From a checkpoint of a small class-conditioned spectrogram diffusion model: 9.11M parameters, patch size [16, 4].
Rows from block 2, named by matrix and row number. Each number is 200 + 20 x the weight over its row's rms, rounded and kept within 0 to 999. All counts start at 0. After the name is the row's rms in percent of the matrix's.
# v: attention value (model.blocks.2.attn.v.weight, 160x320), inputs 0-106
v.73,109,178,203,200,216,151,156,218,217,221,202,220,233,176,205,211,178,241,178,211,188,224,138,246,201,132,201,215,158,217,208,206,200,199,197,180,194,198,207,198,160,190,211,194,183,190,207,223,215,190,205,210,186,238,175,200,180,171,213,166,201,230,183,223,169,190,189,192,198,204,187,236,194,194,191,203,167,206,232,204,189,196,187,200,240,199,200,191,202,196,198,233,196,217,196,183,245,177,206,169,150,215,199,184,212,173,244,198
v.74,106,210,194,188,204,156,219,206,220,209,192,204,143,195,205,184,237,173,194,187,188,192,153,195,186,171,216,220,205,218,194,226,194,207,236,177,202,206,203,193,180,198,190,232,199,168,190,223,213,211,179,185,237,207,214,209,221,211,200,236,209,177,211,218,214,203,183,183,193,187,173,209,242,218,211,229,206,195,185,215,188,208,203,212,219,228,238,191,189,202,204,166,182,213,224,163,170,175,176,189,184,198,193,231,204,180,196,213
v.75,104,169,200,190,157,165,180,182,194,206,203,213,166,210,172,185,162,197,206,195,186,203,189,201,200,230,190,170,195,204,194,198,197,202,183,171,199,212,221,192,223,231,196,179,209,207,213,188,172,197,176,190,167,196,195,219,212,191,197,208,238,186,235,192,219,165,199,235,173,204,228,228,199,183,191,193,238,187,203,214,208,180,173,208,232,199,212,163,192,207,197,188,172,209,231,223,141,222,224,167,208,190,210,175,237,200,173,218
v.76,101,183,198,196,187,211,227,211,216,228,196,238,199,201,218,194,189,215,194,161,193,171,216,195,234,183,179,196,258,223,183,191,194,176,177,212,188,180,187,223,164,187,204,202,231,176,191,223,188,217,158,196,230,144,185,173,192,205,216,197,218,216,205,190,176,232,184,225,227,190,200,191,190,199,194,201,199,164,199,208,204,212,219,207,208,190,224,213,194,204,150,187,185,237,213,190,204,214,198,201,216,209,186,183,216,181,211,166
v.77,111,206,204,221,192,189,185,201,211,253,204,245,202,193,164,184,173,200,185,202,173,154,160,185,214,202,188,190,151,233,235,186,206,189,224,171,203,198,188,208,216,218,205,200,246,157,183,192,198,219,208,197,167,238,217,239,179,227,172,151,205,201,231,201,192,203,200,237,180,198,243,187,137,211,232,200,164,173,211,190,195,193,228,201,167,168,188,208,228,188,223,185,218,173,183,203,206,195,212,165,178,213,207,236,220,197,190,207
v.78,108,195,198,179,202,174,145,173,205,198,196,208,236,185,199,225,179,214,212,160,185,216,213,198,195,189,194,198,218,175,204,198,190,194,223,245,200,199,229,197,207,211,200,211,217,173,188,197,225,201,167,183,199,250,173,188,208,227,183,207,218,189,230,221,211,196,209,215,221,185,212,189,173,163,165,196,186,198,207,175,194,204,230,206,221,172,240,220,188,187,211,193,195,185,223,203,185,215,173,207,186,160,202,201,198,222,213,198
v.79,111,208,203,188,203,252,207,182,183,195,205,194,236,194,220,187,190,227,199,218,196,200,251,168,196,183,193,173,158,173,214,186,197,193,241,184,178,212,205,187,224,210,202,206,221,197,176,196,211,182,195,217,215,177,199,204,206,213,179,221,209,212,231,180,149,217,195,187,208,214,188,210,240,205,204,209,163,194,187,215,197,207,176,191,159,236,229,151,197,210,200,186,163,207,174,230,172,183,209,194,191,180,182,196,189,169,180,172
v.80,095,193,203,210,198,201,204,197,182,223,198,207,220,218,251,181,207,178,192,212,191,175,177,238,193,196,146,191,195,163,206,226,184,196,194,244,232,226,201,204,187,220,192,196,237,172,194,209,217,197,194,195,228,152,234,162,202,248,177,175,199,220,178,230,222,208,194,199,187,194,209,199,199,206,179,206,208,202,189,190,212,201,182,184,221,223,196,199,179,212,191,204,224,173,164,157,182,190,201,220,219,208,187,170,173,201,239,135
v.81,094,211,192,204,242,148,194,206,201,205,204,187,212,188,194,236,212,209,203,203,230,168,225,206,185,165,203,230,228,240,205,225,214,183,200,168,188,221,179,196,175,222,222,217,208,203,197,190,216,214,216,192,208,226,188,198,223,223,188,200,222,189,200,216,168,231,213,203,195,217,196,251,184,235,187,192,224,214,204,231,213,201,213,196,231,221,187,203,174,193,185,211,171,174,250,171,225,195,177,233,197,208,206,176,168,203,214,228
v.82,101,197,200,192,161,203,175,216,207,187,189,193,211,193,241,213,220,232,213,198,238,173,203,161,187,138,232,203,204,203,197,290,198,214,207,222,173,189,216,174,206,200,197,220,181,205,187,186,213,179,199,206,169,204,199,203,204,166,212,213,198,210,210,200,191,203,192,181,192,203,217,177,173,210,169,230,181,209,195,196,195,190,168,220,183,202,204,251,182,194,215,220,173,223,199,169,188,198,191,183,205,183,189,203,200,156,214,176
v.83,090,188,211,202,205,247,220,210,207,235,217,202,206,173,201,218,207,218,220,175,188,233,217,235,152,177,184,184,237,190,185,195,196,217,192,189,179,200,230,180,186,163,211,216,172,229,184,207,177,168,199,198,217,245,195,226,205,209,180,171,196,196,177,201,182,170,200,202,205,199,178,240,198,195,199,212,211,219,193,183,192,159,200,191,239,174,205,191,208,183,185,199,229,188,182,197,207,189,187,190,196,215,208,237,192,197,218,191
v.84,100,210,200,188,157,208,229,213,215,178,172,207,205,181,168,196,186,218,195,222,182,199,223,175,163,221,206,201,233,206,207,283,187,173,185,205,180,205,202,188,187,176,196,194,172,183,194,206,169,204,172,201,164,292,207,181,167,203,207,206,197,199,241,219,178,192,196,180,209,184,178,242,229,223,193,188,199,175,211,183,192,193,213,195,215,229,217,233,199,200,206,211,233,190,204,207,171,185,208,167,193,164,202,196,167,189,219,246
v.85,096,212,209,213,140,197,187,189,204,226,212,218,215,246,210,220,199,230,207,207,207,161,195,184,251,251,157,221,220,171,194,178,194,209,201,218,205,208,221,168,198,176,210,200,191,193,207,247,208,195,220,187,164,207,190,187,202,203,225,223,210,183,196,190,160,203,199,201,194,180,201,213,171,187,248,238,203,249,209,183,196,202,228,188,196,214,215,218,204,205,201,181,140,234,211,220,186,196,211,214,208,172,205,189,204,206,216,227
v.86,087,198,213,199,189,208,171,210,191,189,198,234,175,194,185,190,224,218,201,194,208,179,192,199,227,207,172,193,232,203,198,179,191,195,198,139,221,206,187,214,174,210,201,180,190,206,201,172,257,203,217,209,206,222,194,192,205,212,241,199,200,205,232,161,179,175,200,223,198,200,171,219,224,199,165,208,184,193,193,172,196,192,221,194,176,184,184,213,195,203,226,205,180,216,213,198,246,149,200,187,208,272,188,206,213,234,180,185